From a checkpoint of a small image classifier: batches of 256.
Rows from block 3, named by matrix and row number. Rows with one number belong to one attention dimension. Each number is 128 + 24 x the weight over the matrix's rms, rounded and kept within 0 to 255. All counts start at 0. Numbers have three digits each.
# v: attention query, key and value (stacked) (model.blocks.3.attn.qkv.weight, 384x128, the v third), inputs 0-63
# proj: attention output (model.blocks.3.attn.proj.weight, 128x128, transposed), outputs 0-63
v.19:137129120141101114151128169098131142133109106105107121153115124130100100156124113115116140083109142135098163141159094149101140129144134151149137114147149140167087114155125117108113137106131172
v.20:126147089173158155115124133108112155168122160168074123152135145121111162119166081137139127134101150135102084147085123116119130115145096099127133145094169144117116146121097147161181122115136141
v.21:157170116127131138097119066126151097142129121150137126144125120130126129146124141111129147142119136149108132152092103122106082100108150141089120153125126161095165143112118143159123119135122125
v.22:119087133099094121101133105107145136174125115115136110098110122122179147161151118130162108138107118132182132160126121112176113117121126096112104144152139135107118129086128135114091162161095111
v.23:093174168121148113117095137138100077123120113126114122145161160127141056147124139167117137152139119153089130100127095126126129115152097109165087152165147132108130125151145134109118138122118106
v.24:104170110106123146113120144134128138157135153096145139126115135112118183132110124142156127107117159140142081181035137114136127099101093113145114162149145137180166168143089143139131129115182131
v.25:115157109120124118101095110154104142151125121127158149105136122175123093112117151112081123096135179138087133124150134092097112112085127124114114137139114112175149114114097127115157137148161132
v.26:134162168137103115132114143146109128135124102113161164079133107119148080113133099120115132129201115126158139135153112153151118127122178125140113133126102109162152138152144131107132121152087103
v.27:151072091138110165110151173168147121111123149158123113181093150082139166124126163128130085144139088149145079131072112123101121162107121102144134149104139127078161079123096136111167118131161131
v.28:143172111135122106112112147106143119144132114148091127123120131106113131087165091128127161146125093110178150164100095111142108092147138107193184149132151140113116156156128123158175139110086114
v.29:114135144122138139098101149099105127172114124123153103114140140134137130143122093165145149127112149087124134120142133125159133146115106123098113165164143136122123162090179181117108142128096122
v.30:147167138143151157142127139140068133139109094166106142119129120134112093113108129115115141131146133135053141113100095115118134139154131147130096120102164121160173105155147145115152075147119148
v.31:130120129165129110130135102148098163138094132137108147145141109117086073091110201118153107120133147113117141127129110121117128128116132116103142114111128095133138127120107145121115094139098147
v.32:158166136130179092093123113125116122171089107123158120083137102110130112142135085130112144110138143130171115124123137178160128098158127154136147121108149098144164127130106140139115128127160126
v.33:111107105123104147114112087094143124129093102137112142161173133095147099075083146095144085146107109168120088131144128084113169111119097094119122142140186134140167119174127110112130110101102135
v.34:143107152145131122109129171142160131097103141146109110082123125108115139137166106157126155090131123115161126126092134112144134123144093151142114117105147138117110149095166090150178141157165120
v.35:132160097117156119182127080146115131105179156089167137146100116130141118139130143134126157142114172156161148168138073167124125118138167102141145139121108124095092101154114132060117160125104123
v.36:102196189109152087087132171165070151148174158142146102124112126132136155160104109118100209137147105121171162121101114140130098150120132139145088117144065103151121152079166123122128150133120110
v.37:153131145117121106112126145160108148138120099117158119132156107088125109158084153111123182196118104124187120113144147100149091166146081153156151083169105114132120135136145166094117115125117145
v.38:152131130117134136151115107119166142156137133116111134106132137139153133100146117123118100103096155130136115146123146182149150110125146119131133163091180089120116135158111150153108130125127105
v.39:121138143122131168120114135168130109134096132155127119153104139146147091127109157116133143105141105133102153138150143107101109142134130146134124099140115125109147126134153115098141146116113113
v.40:115158158137096146104127111125119118150075100147146122154098162129120101140133138150139118142202113136098127141118146162130125099117108142105167089112141130112170115121128122147114153122151130
v.41:126136141151152119146120175125104129110161195133104144140109144108107185130135084111104119088053084142145113137084154129120108137118125090156162156166126150109096134113135134152137112159127111
v.42:117147172130159083129132107093125130096178126175167153203099086137091074144129091139103099198084100114139074158155072128128125096115070119115180139085144147159169102094074075138130130148091133
v.43:179154110156128135133118129150127134140148116100157129122111130136123132108135138140123130139168098097159134130154116134139104085098137138153168133107156165167145116158114121165107119125152093
v.44:119109118153107144125098124122152141088133151135110090129111147110133152117127144159135160121122138103180160120120156104137134155113109142171113138134146148144110056100124097137147126114141133
v.45:095115124133152110167136130112118153074190148120170124113089108102130096180183115111131173172144145136141123144113132113156129150116122121167112085125101135123101127083119161099110113144116130
v.46:112106080118133119100107097118131132133097126129119117123131098142103101131141138135140105140150158134119113141124152093124112106143110115131168099131101137153144134158127153119130138125096156
v.47:135093122125126093105114171131121134095092132157090086120157136099113131130142110155103151115100109142159137106088137123096119129133079118120133146149176150120134130138157149114140094115116136
v.48:146088153105131173103110117085119127099082135165110164129123164142151118119143132115111108123132120145108107151136094138140153152137098111138102172099163131123151132136121107097169127129154123
v.49:130114091124201119125131094134151127086174081179173147158184119124091133129118110098145078139134195151119126125165100110122095111163122119119138140176131097133103114132123098109103142136073148
v.50:133114175144118162162057117136101094104105094103179162134117146124127100087134172117144138111124143127097162127118140130116093129100122134165147167117144135128125114140120154164132085126121121
v.51:150081121110116124124152139142119153111098156118100112138134098109112153148117096135118139149131067136151132097114118098145140141142125117155145130118143157096148130138163070126125109119117129
v.52:134152152120151155154121076137138097112082127143170131098147123145144145106134118139139079108139129131098130154134123117156088116143116149125151123124107099125095099156145149119117112124166122
v.53:148076138121103137175144112162133142131149168134129152158113130069107128090123145127139152089074129124089114145107084141103153128081081126129111124124171137151134143116174160121142054113142112
v.54:142134149101128112108155099124089096127144122161115158128160104126136135127136106160133155140153078142140152100089142154122166159139151098077135149166141139116111103133132084106148122126137147
v.55:116127095116063117107124155079127117136101137136154187135170185108122154136168175135108083119134150123077090131180121078097110125105087114138083163115134117096123093098123111119149114121140170
v.56:109123108131121119163113118137152112104132119149135131135140129151129112126131084147120116143135113163150135150097119109155135134158120125144146129117112141152144133101112126115117150155098147
v.57:146177163119151116117133121137147111100130083111118153108093142131139103113148065145140133098137072105172163121104113146101166172149142168133100131137149107136135116126127163190141124123105132
v.58:138083133123136117134125150118149128118158132144105135158086146119108117131112138118137110122085123124143115126140092099097107151169107124137100105122145156122155106122123130136162184107159102
v.59:145152187131131118139136148147109115128131153096123099118165110093128114116190090162157147097122093114158141181093105120120107113112138133106104117082122152128119137130132146158133083128161131
v.60:142165121124115119145127146141133162142130119124126101093147115173144111141104139123134181145134129135148149085097105157133141111111156131133111105133102122147147157159141110145118088147127147
v.61:134123128164188098150092165116155112045154049140154138163089093102108119103107135163177110133116108140097184137103133124164125180179138131100171137121145085145078125113145087095132186095113123
v.62:127119091145145082132137172114141142163177144121113128107132105159139142104127147123139140160143146110122128117109125106108161129152082115139116127109113123069159118090148131158135140121132087
v.63:079145168146146134107100131090115159131132110133148166142144183137131109144117171141147097134178180127102137116120150120142073143159152144108144148139103134139069139092103079079153128113113137
v.64:116118150140133111122146144122123151125139158136156136127137130098101122127118093131111162139112100114147119158122135103129148145110163121153150079105135134129145104141166135143111118140139121
v.65:145121124125146128103119128113070126136119108133136115104105121135099151141112116116133120116146150091105125104146139106133146111158162116131126145156096148143133154112154125116129159124144130
v.66:124136134129105145133109136139151116136133168113099136123159132125126135172100170150157134112084119135129130111119177137110123122126142124116101107126130136131168085189134155132118106151125114
v.67:089190115143154100137149136091106089166100123076140110141135136176119104142145140152120158113124116140138170115140113105158130123143168147161169099136096138173098141112163154141117172181102104
v.68:087135131142087150148121124138174148112112141144115108172092113091102130158137084145137128136118079090180075130122119173171162122116082135164116077149162154116179102160182113154107093134140099
v.69:101131147077098117145164161139140173114094106133149130147114044114123094144124095130135122159157129124149158143146081096147174097141125135126091146123124118139149078163143070150103132133148130
v.70:101138125125110114144130108095163147130140115117113155154167145094172097107155149132128146119155137106143163133148084109165125089150113118112116144104127126108147124135141134118108137145130118
v.71:164096144138135172138098099152166107103117106114084134121141130162150144110073143110151108113131180127119097090112141182094149148149079130123143173145105154134140134129102144126146127116141122
v.72:153147122131175130144119135148106123146108098103122139133127128136101111143107137124119129103100121120107132113105143124119118121089157132118150124112143086169094156107142103163174161161073123
v.73:158132138148161147142109105122137141130155157136111162075141139097139163135147133108156109139139117093128117129122108140144130140136114118116102139127151143086153083126121090166132145122125164
v.74:124164107175129129139135165129089116162111094148123091120140121121096108111120124110130144085133126148079172138102114086115101124128155161105118137128126125156078136111135122101105137121108159
v.75:149088130167134189134104081107103089131103156144096149116153190114176147117115174123164093147120167146122091079132126169145142165181140155122104130146140158112094136094116144102118136123116141
v.76:128162112112193149088114107135141139108146161096131104115107132144136114129156084119119122155154108154126067143114117150128103115127122130117132161118148110083096144058116127141138153150123134
v.77:157142138127133124143143120120121102114091137131151133086150120111142137112114162120127122108122138153122149114149115132100117145135169131123123154130079119164109127129121139118113127074114165
v.78:142098178128113144130137122134135132117158099101122138127147155120146139111109186102135089124137168154122084112141143119093116139117098118154125110119147144101130085165111110118166118107106121
v.79:137113127108113096107130136128143118135080109129162121082108125154124123148155170169119137141108087133151165162153137117136155108112131151150148148127102097110121126153120165143131111141088112
v.80:162147138135120153136109112099095155139104134110097143112136120117129106107095158086114160101118177114106130167141130116142162149079132113134124175122125130097136162141106118162144114083174123
v.81:129120143172137162129123113126073126146134141117131117137135170132135179090116147160106082102123188160101122098127151135114110100128105121128111116142152166131141157131133076114146105145146149
v.82:180130094182168134122109135114109131142131120098151125115165182140153179155088234137132119144150174131130075136131117126151083154053120127148107177143066141091158119139111151108164143161159155
v.83:071138102127076143152117142087114141141113147124118166148142132130149098137138122154121122106143093146151161131099190101162103125169090131144143151141127124131130142110145131116109107120158121
v.84:128058124148118124137117141137099144118104116071162168103084101123121121124139130133133106136124123168170144088095140082153176162168132154132108160125160112172133146134132098136131122099164115
v.85:123077125126091091122138138141162143087153067113132125139083106102171109135121144126125160116064157144140171115114135144135155138173117130074096094125176154160103158131154095139150105099115092
v.86:111135087093143115158103123086100105128148108111122147164098112087162101174154148094130118143134155129111131111150155138123132110120130152119108148169122174120067131132137143128123110109097117
v.87:118123162129159112143120129132101142093165138135125136134123137133116129103130144100097138102119124114128129104132123161111122111133114127101130134132138123136094140122117123116081114122101110
v.88:099169119120167075132135095137124118104170191139144111155142125156122122133159131116078124128112131121166119093138187164116103143142125117130138129134105085116157140138113170112134108132106119
v.89:122153114166090130119147134096126119149098139139123181143118146119163108161132138167124112129104088109162131129140127105146099121134105135174132126129114136126139103121144156076098127138126126
v.90:124115157125130119133120088137097121133106121125152142148106080115105146075142113130105111129099135094086180126149157109130150101123092133153125120117146113140131165104104128128114113094125113
v.91:154116169117118114139152073114131107108131134065125190101146109116155127147105175157097152073137166099162149118144105103143132135123135120169126132126139146115119124163134135112164158111133131
v.92:126090067113194138094116124138127162079106122164121115107144151082144154108126132102114127144108177143109137108071149131098162111157120155134136135115136114121139141134170096083114102142112148
v.93:143082147086086164148150143188112128117099106099142152114088094114089151105147111125114113155135177150134141113146131113133174108125138155114132107130173074136137175136128138129158157078170121
v.94:125117136106092148135119146115152088145166108120129161137116120124120114139139114136153115131147111116159121145148116119091127114134134138161126116068119132164084094132144107109113158162083103
v.95:127167102098113154128118160152135148160105132122109127119124113152149112157091092151118130095141095136121150173111104096155101111103150128139132091124115122140100099136156160092169187182118132
v.96:102117090193104091128091134141131140169103120154102114117134137156105113150119134124135112138123102129131143131122121130157130136108164117140163118134124114106149113147138106138120155115138137
v.97:110092165166132128129115111122155131136088108134138129142113165125082156121109131109089099166117127117163147121165088093097103124128144146091145086163119160159108118078132129120117148198153148
v.98:148106147109069188107128121113146154178132135141108098136151157112153206068126141139149112099130121106099079106132152153101103152094111132135102140109078132126138142087100130146140120112182100
v.99:165147118122110128130148131144115128141152107109135119122166154137135112092145078085148090153103130150114095138114123152142141150093108100134081168100114138187206122151113161104155114139099119
v.100:127153145130121139139108083134118079110132160139092142133150092171162123096148094111132124104126126108112108107141117134126129084109146112161122128120106127119125133108089168152130117080117140
v.101:141111102151102145122122130139147137156117147111130076093146146116144160116146137124128100118136103128094097123151167118106124128119098097148085117156147184149127109077087133119131109131154124
v.102:125167118119110117087138132130121139121120146119147120139144144159106126113136130086127154154119104087145153114136144156089105129123128126113173119125127097109170147147099117152140100141100148
v.103:107115151136128131143141125140127166152132162144119170122093124151154103147120136089134150142086165105108132123138123141097107162156101130149156122098116132104152124132115133146082146139152133
v.104:113172120103138098128123175145127092105092095128158119112129133168103117144118104149135151120113174126144164081127184157137119146136187135180170126161124107145116127092144103152135146149114120
v.105:139142137135140133124128139148115118123138090150111149130162098145111101128114124103131088100127143163146107154162112153146145124116135126102128160125118125151158128146162101129125154105111145
v.106:126137171131162095123147151132119122108128145142159137121072118127116122143085145161099111173132102143143101104101103112115149117158137114133148126168164132149082125129149127111107134162101157
v.107:158126089105109122115124107111162136136136160120108100111108108137153158157127108117119130107123125102143104107141125138142079119093097115173176146119089166083159154126114112143120120118137123
v.108:175119121173151155110114121108175132130095139074125115109144122153139093121143194110117133109115121105137108136138148142130091099114158141132128153134122178147131129127169133121150125156095123
v.109:133106160080109101147148102137123135122151144161110130097108109097167194101152116150148120151104175094143120109127122154088127140134160140199120093134092125127097153122087168115123101129121082
v.110:127134149110138137133123132118136158117148120122167124132090114108143165136111117143114113112149135148137087121116115113111153131155106132129095132127121131181082123117137137131127123149137119
v.111:126140159137152113157122112165112139094128068130116132141140124131122125146104107115137112136138177140099144135120139147152113137142126103157098159087121114142143153158124083108151136153121106
v.112:125101127132187178146120134143133156120117126170099132158152092160113149130095133166119096138110159128082170151126149128145146118143138161098072107142141108109150123102114097121114096113135131
v.113:154110143153168139164122135174161152109144145114125119119103122092102141096124100141133100131137112124118107144080161118088132124196124127170079117086155107112158163139156107143151104136154120
v.114:143122101099128101118138169119102092102111109155137120143155141141149135092132157086120125149126127178121140159099123116171113128141140137080111136172079138127127140142106092101101165087145146
v.115:095128136121130152127124124163114097148132114119119108094111102109142151120112132135114115155116147155146102099162144126121149135107141127114143158134103132149176146127123113150125092133138135
v.116:108123132160157091110140123104131109124110117097122159151111142095079176158119168139094102101164120140145135086147132162113112153097135104156155115130114092152145140134105114151129120178110134
proj.19:134157172126130120138137130172090148077095116127153142107107113158096099083131152122137119147119119128115151115109118146132154158120116146149087126109165154138147118095116157128095143141146099
proj.20:112123146124117144176141128103146119120167132143132089087101147182135180094126135162122109081126103150144127119150113127084130125111140152181168175144158135120152113133131166121128134115060070
proj.21:131122116104129138132140110146085110113121080106114139167178161139128118111133120117096106126155121146100124121153100156079121138141103113137107102096114108123124166138118155111120155156151166
proj.22:133108108102138114143100138122123154140124135146119157128160135153126120146120115130118131108109136146138092135128152145166134142137151119130108094151129089131111123144114103138104120109129087
proj.23:123143154096129134129179147124096085136153133154129161110118138129131170129149110089140130136171113081104144155140144110143123068102146138100122099146091132132132097114144171156166106144128151
proj.24:137154110099137097157089128105194112123127199090136137096133128150133131139153113134124125156114136138131088131119089148142093125137097107150143127135096123118163171109125137133172125136108117
proj.25:125108149079089167122101125143134117119137135109143159125120143162143124111150134127132155120118162095094068120123158182114089133115145108127124140137129112120094101132098145153154122160123156
proj.26:135113124145116121111102111129114143143101112147105154152120125084156107150149096137161140124177110120133127135123124130158133112157138108119113121150098168128154141126154113128139150137134163
proj.27:105122089114146097116161131166133127131133154165095100116108114107137154171105114124151149140125129103110122139158106100089127182132156124142106139109138127121148137121110136177158106085135110
proj.28:119117107189138069143129111137125156132135133162094130133049118127145140123137088138140117126161088127136142160148113122115186144142132135155164088127132152174179135108119139128118138128118093
proj.29:122144183105128154147126146110108118121150115092154121123213119133142135132110148102088074116140116145172149127099124127163134105129117117140143138148113096131097147147133155116125138105114143
proj.30:140093177123157148125125074133131093125117145134106145106151126115091178109135092147148116141152129146139110117097078165122114097098116107135144168142134194132124115140155158133133140136138146
proj.31:149147154107136107090146098121144121139129100118088129113158148141117163124094133112081122183096134116115079098103113167110123154100118101117140133168169111099127106130166109126164088144117148
proj.32:102161133130122176121097131159164157117152131104156123177103139152119111115111116142119092082136121130092157112115152143117155098103132121130132124133122094120109123122154125115116122135098104
proj.33:162144122127174074115094109129097102138118149104122105136149143118142094125115140167139155143105108126106149102103105170118147163152128134149093108092106158135134112122114149124166105128131108
proj.34:105163110135149148157144170134124135125146156124125100156077095148086136111133179136099071138113124123114121145125131125073127120132116135162138155131130120110128130098135144142084127116108070
proj.35:084131088145106145159137179141092153119137111112148094105159137131160166163129129113164099102162142140093131178164082141133118089106161118138181116171106121117114144133097102108116158104133101
proj.36:067104107140139168131135143125152134131124161099141134098079131097097149123132156102138068154155165126136174187147084068131135103104129167144175123141148129155128133094136116130087106125111091
proj.37:126133133127110151155151125129165124067143117120137150134072101119109117098146141156108120129138139115098172125115153153146151121102134152124123115112131095140161111124138089179114136153117108
proj.38:130160151111107107110112167134113141116101102142154103151165121113130125123110117146133156097127110133132073070133133118117139120145174093127093132140121137128127099084133104120129114132102142
proj.39:102118104140157115123148073087150113107148152129099124129091184138129160132165134153111121138133158111131080156105141144156107118113120116110149157114124130142147135167129147152135130103157133
proj.40:162143103106166144123105085143152092114131137133125188122147130126129129106133095168107123150127140130132117107099130103179103128145149109110163132099119159109126142111137111107169128162140152
proj.41:094085089143160093118132139098127134125117161127110095159102135139085149120120119107117135131148104106139128125135140088127123137106161118148097101136141158139155117084137114103117160105162125
proj.42:185140116126149119155102107175138110163166092130162140112140100133125094128128118156147161099120124148078168105118108125150137102194106144123161108138090092113089165115150149114150109107117145
proj.43:148124100141133139106126130134174143132117120136152143130135135099134144108127100167111117126145148166133126125124117110123151135122113119069128136127144110122142151143124157123110161125138092
proj.44:169133112126163137139116190110129134174134138116130137126134094130096134142148092108121115136116129139120140122148077153118139152158111140152151149146189133141131107121084156141088132124107089
proj.45:164110093145155177157165146129148138128114145132129145119133087108071114138147116089120107117149126107122176164161138108124150099154146144135147114117126125083162132089140112092122162127101118
proj.46:146132130141089164157133094149112135083129136158105167138133130095123127146124148108134147115137126112119185118128125168146143150122156098110124092088142138140134129118134104090148181138152165
proj.47:124160141119157100125172127135132092143126168132122148157078107151083130095135170142092142145089100103126151107097114140106148143117117139164109062093133108137180084112131133129152104135136139
proj.48:131115112093126090142159123156164147130150106089150119133127146122147171140184144080114140132128113108104143055106175103134121108120121151137113157158084116156139110128152140107123111117139142
proj.49:124151122115123119137134054109094153112141099177150140093164130107128164079154186103122125173148142168178093185088114111076154155150112135131167164098089105090139172148114143061108087142124133
proj.50:136161157141105115072133141130134143154117151080182112153156161119132101084121109135156111093110090119140180117103133145170114135152109081094136082111114094089158128146096102130104130135176143
proj.51:131114148110163107123114144118133125153154124138124103126068119155115126153139110111141147149100103137095099123159181099159116147079153146154149124146059136171138104116141173094149151103124118
proj.52:144091121110135130126124139143116133138152099121144127169136128111114166154119134131165148105136112130131170134143105126131065143138149145090178139110105118116158142128104162119150085157127143
proj.53:141139155114141145072141163116096134143146134091133097118137110122119116080132175087141122139143125117127104074164130134114143174119113081173128131101148141114106113135138111107161137162103101
proj.54:141137122075151113182156118103178140140106138128103110119124119112116134155131098090132141144149126125112109065164158114133103150127143131145144127156071137120141140099130169153127113140099151
proj.55:151066158112122108136137072160134169104137127132119164096177132110158108078126176067107160164159120127119085130098137125077152095131109113118102156094114138162169147168131135110126066135127198
proj.56:129147123093168112140129151110113148146135132136096094121139118119130152115122114116147114159161145107133137132105140119164154128107107163119107157125106114151112140149123150080143143127151108
proj.57:094157067146110102109125153156131096164049162121092134159084086111142108143147144113124097112089147125147162150096131103161079118131131122114121138163072110188117124097152145155125159133161090
proj.58:163106124149112100114130135176134099134128129133146156112128086103138144115150126115105137132114147139109143125132151103126166111124107151143119139163144173197137115115139084120140138128135123
proj.59:116135133109091159125143176123180148122114125120125100131105088136117122143108159146095121142114120108124161069151166130124079153097140134177118168163111138139139152079149161112132140135088116
proj.60:094147138116109154151127117091159114107106150093140078137123136149138109150114132103117114126140111101145133087157127151143143142120141134156116126117138143083121141112117151152127127128081119
proj.61:181129135168128120087095115170095120101123121150174122105137111126097160106108088106112167131118118145131177143121143179112186139179109143113157075129127096099112087164087093142132135136166106
proj.62:179146079149123101120161120120113136117096157161147122117093109123131142172121126107103132135091120134124116164108135133132112118127116142125081105110142119139131100130129144098104105111120138
proj.63:172123170125105167151108106110156096129148130142137166115159164140103129138106120151144136148153097122124166121112125183110110133174129126071148098112163124098126154139117097137075093157131189
proj.64:088158134123127148114102122099152112092117142102135137134119122118136120167125127144141126125145120152121131113135111123139149131121141131142133142151123129110089149143110115117102125159137082
proj.65:116137116134124168162161126124125145116148071116127144156125125137146114064148120140064149133122140088096139145149144122148097131089115117145158168086108131124088122131151113093136142104147124
proj.66:131139099082104113107079136134173136139128148099157138166124142177098149173185165095130140104128090166124096065071086115154173170111067110104110146133142108146117188089126171178126133151145113
proj.67:138151141100107168142128114131156155122137076092174115090119159128111114104124109089140139143115123132125113149112119093191136130059157124086125138125139117166147148092119082122112139143146130
proj.68:096181103078126095107124129090117108127140169108057153129095120124087148183166132093131152073174119118127102081102044112066158213165155146151143183178170137161092176108115152177143144153133111
proj.69:114141124114169132121118136138135129096153147194121146133073124134111111110159131117136148118148101171136116104139081128073158130147148176171110110151115121072148099111134147139130120117136105
proj.70:143125167182120113115144136141085121150140162114131110077089112116132116142101112104152124150114099107152136148133114140110159140123144104132119109130138164101162141136091117158138143150078130
proj.71:166123142131129107128160112144088115149106151141105152137136125154155179143123123127135151088120151117131123104111123117092136130132109165169094115106107129153126116148145135156169107095147192
proj.72:110135128101101157105135155131170122091141129078167119115165146136102163118137115100121158117116148154123119168111129118153158100119131121084118103122108139128113139137124109115126111094175107
proj.73:135142126115132128114104152119114115096141180127137128160116153136126130150112108136138146108119120131135130120102129139046153170101120119153139138092126174149075125141132183155136126120162114
proj.74:083114119127144113122112134126164111100125098121136128149179135094143098103135108084104133137127129114152157130136166150168146143116120114084145138127123139111145100153135094097123091146128122
proj.75:174144095162118158149120129114107096161117116160112105110118177083135092126111142127090115076117121083089127072107117100041145130096068134135133128105125138195135157086100151156117139147130186
proj.76:121128144131128091126124137148131136125141125120145107125169108122093171121078123167155123113110123088177131154141111094145108109126149106147133123105091117129105120193142164139183127161107145
proj.77:121175113146150170097120108106156141117108082157145122140132182146153122081143149146117123136139138123102114113122135120182118127088093121155137099121094119115133155112134118090118095125154166
proj.78:137091144137116163145139155149116140138111136138119133139130135156151143132156111163097125072127136141096137096104114116108161093113112142126115136116170099135156115119104139101102096085140142
proj.79:141122134148128131110145113140163122103147135117149096112125100128123117159166106135121079136136108181142082123110114111129128093116117127087123081111178129132183155124134095149135123136137117
proj.80:137105153124113100129139097165137156116104157080143170138141162141107064132113172109147083136161108099139138073103165148113125086172122113129133092091172124113140161113168105162117116119125158
proj.81:141130117143101126110127105117116134102131101116117144109162130109132117112124160063109142115160159082150118119130143129135127122162146099121187113116103136118146148139089130132121137110104157
proj.82:151055173167089167098176094127130138139118072153144125136150155146140123146119146154058112083170113117157079098050125128132111106147138147103157166074173151141125129137139082090143178104103133
proj.83:115140164135115142148121157141087134167141129090129145077164108136152095139132179074150109130121099134122125091136116114124115132116127146131157153125137125126127143164133119160128137157112129
proj.84:140137145119141100160102121137110126154138120147099166138130108124123103126165136096115120113150123125125106094155117125138150094121115113115152143124186135138130122137159110096161151103109161
proj.85:141104134072173120147111154119128119122151166110116146148094167107107124162141134090131170130110106136123144170128079153126148116084128134134134090177096149142191086135159164107104084161151146
proj.86:101132146123123164111150096166126137128099099162114121129176157172110084148126119108106100105172108126090096159103073113128101148116151139122134088142117125161135148155176154099113153139184108
proj.87:130168123112142135120111130122146115117129109091105124119140144121116112134152139111145106153128143095131114142121207129133118127145148102151155074122098154150175103137140134111117106106133142
proj.88:168121145110166153130123103121139093113119114146112095153086128123120153155104119145133145120162142085158117128136129125120106127149182138113129135090133123143075157119114106115119165138120131
proj.89:150113118133144138139132176106119108129129122083151108105156132155126108123137123123111109112143111132113129086144107122155157146130128171159133167134110141156100159137141124157136094168118107
proj.90:117170094125141072130128062092143150123113120118096116133119145141112134132112128099126129160115125096112120095177158140129141122183165104163166119150127112154126189144111140131131118096148170
proj.91:106147123115173150149127184119134129152119149084140139142098157106115122130143165111138101130141120141091126111106120122111124140144112130132118103115143139120102132140151122111105111139098117
proj.92:173119129150168122140091165150107118125136102164127135140133120093126158103143131084113165140073167102142098151165087139111147117114173081092163111131143108149137172137137101152157132116143118
proj.93:119140143133155115124090103171124153142126166141143109146125101081107098111135126115131119136059093139075119131135083122129124140149095072118133098138136168139127136109126131176106139102145134
proj.94:105157119118151123176125181123127146096109113138138169099134099150104131143114129145143142126144109132113136121100162144156149151092159140166109130189104152140138082146144119082111108129132107
proj.95:139127138133139128141139184107076118119129108110124100126113138145157143094132103103145114138123100209128140115160143135129118149101115153158103157142137095132115073126115143123111153142116078
proj.96:149128111125131141165147126139148166099121111152137108118124075134083127118111126137107128115128136112102176147136133139167144121157120135119155130135164116165107135097154128136121132140135142
proj.97:097128145094071143136075093130138116121126088144179104134110123127142089067146125158150108135096150132125165056145154150174094133100128134167162118159102152134097114107122137150123131137173118
proj.98:159146111134101134121112095132163123153116110106086126119154146149152114153156145119133106150150124139105088098126098107087146102120096160125104168129173123128140134120127115167136168149111125
proj.99:142108102112130123117143064152155124136102097118109132141137128126147132144147103128152136150153123186146134138134127120094147117132118107116101109144186128125112152126128081135093082106106135
proj.100:126112117132188137106157115092137136117140132142121128121164176138074148186127147123129175106137113128171135092124147096145133113136127125103126111130155119139129135147103090106130123133141147
proj.101:157110116118103138175153109137163130115141121104094098167158127143142110124153139116131147127126156120114078100102143111069122121123139129147099106093129128126127138128137108124143118133128140
proj.102:131168117138109087130133124110119123115109132165131099117139117096172146089154118104143153128132126127152140139131135110119137114118157107110120145132064147175155108086166196130148089118095113
proj.103:165148119161161104084111157118112117140133116166131097100130144103081098139108145158106106161133146125135147136117142123145126086114112165118151147132127122153118109096148114150141107145187115
proj.104:143159131093153114169134170125127102149111152124121132143101138086132144150123117124138150124095120111132162143107098139167109172116173105195110139117086089105144094152140141120119124126140106
proj.105:126142124106114125144143110127172126108092124142124119136135139128122142092114142123120130113153144118162187136139121091128122118159116120142123121134127108178112137118120132120135121124091149
proj.106:131103139143119171127151114130130153106131175133140123149108097123166112118134093170141128143125120116117150110135131169136126170103110096112164095128142126092098101138114108112100140152168112
proj.107:112150113144169119133146145130151082128148145157125175140140141115055095185118150122108168114166140126117059161152103143105125124143137129104147119113104133122109115116147139145135134151174112
proj.108:121161151102099121133131156138139103121148094122141122158135156122114126149113146120093157120154121148134167095117147076104097135149161107182115084133085142132135171130162158112150154120105143
proj.109:086140104142176147119132127097127089157158122071138106136161175154152099164127121122137108085103110152134107133176113135123138147099122128125135154153097112114110117122099125164121163117131130
proj.110:108121132146105130115137119134114122142136138112116161128115135142149135124125142173178122143124113126133119110110131134087117149115120121145143107131139142076116108131114106099113111109155131
proj.111:137122112113135118109158132127120119130094122157135112145098140108110148171158107145120097116117114164157117172120124120144121087135145106142113130144162140134132144146146126124127093133143132
proj.112:136098137166144117131135115110124132151143124107162156119082083113135093133151128078140125127100113121112128145112152141166169154138111096134114116125152151075159166153112122120115163117122082
proj.113:084130109116151101119169150155135160137105150116104122162139117161150110128156068177117136125111130165124127124147124137106138094128171135171133089108133082102126127091128103116146161100095134
proj.114:142169162168123135154115138147125147169116131119178106125133125128108196092121115123119123132149140110121186173141130145138152160111121098087113111096096133108115139180178146152116137141143166
proj.115:154110117091131130114151129127181136153120143126089127141136123135114101126121139142121132165100109118116150120092167134146136142127127090154134136121110116125124138090136108129145112133133143
proj.116:127140095138114144164107108132132111118108134116128106110121126137158103077133088097119110180101107155091113133103134129135112118107139127143160135146135099131128113113107123111111091143132100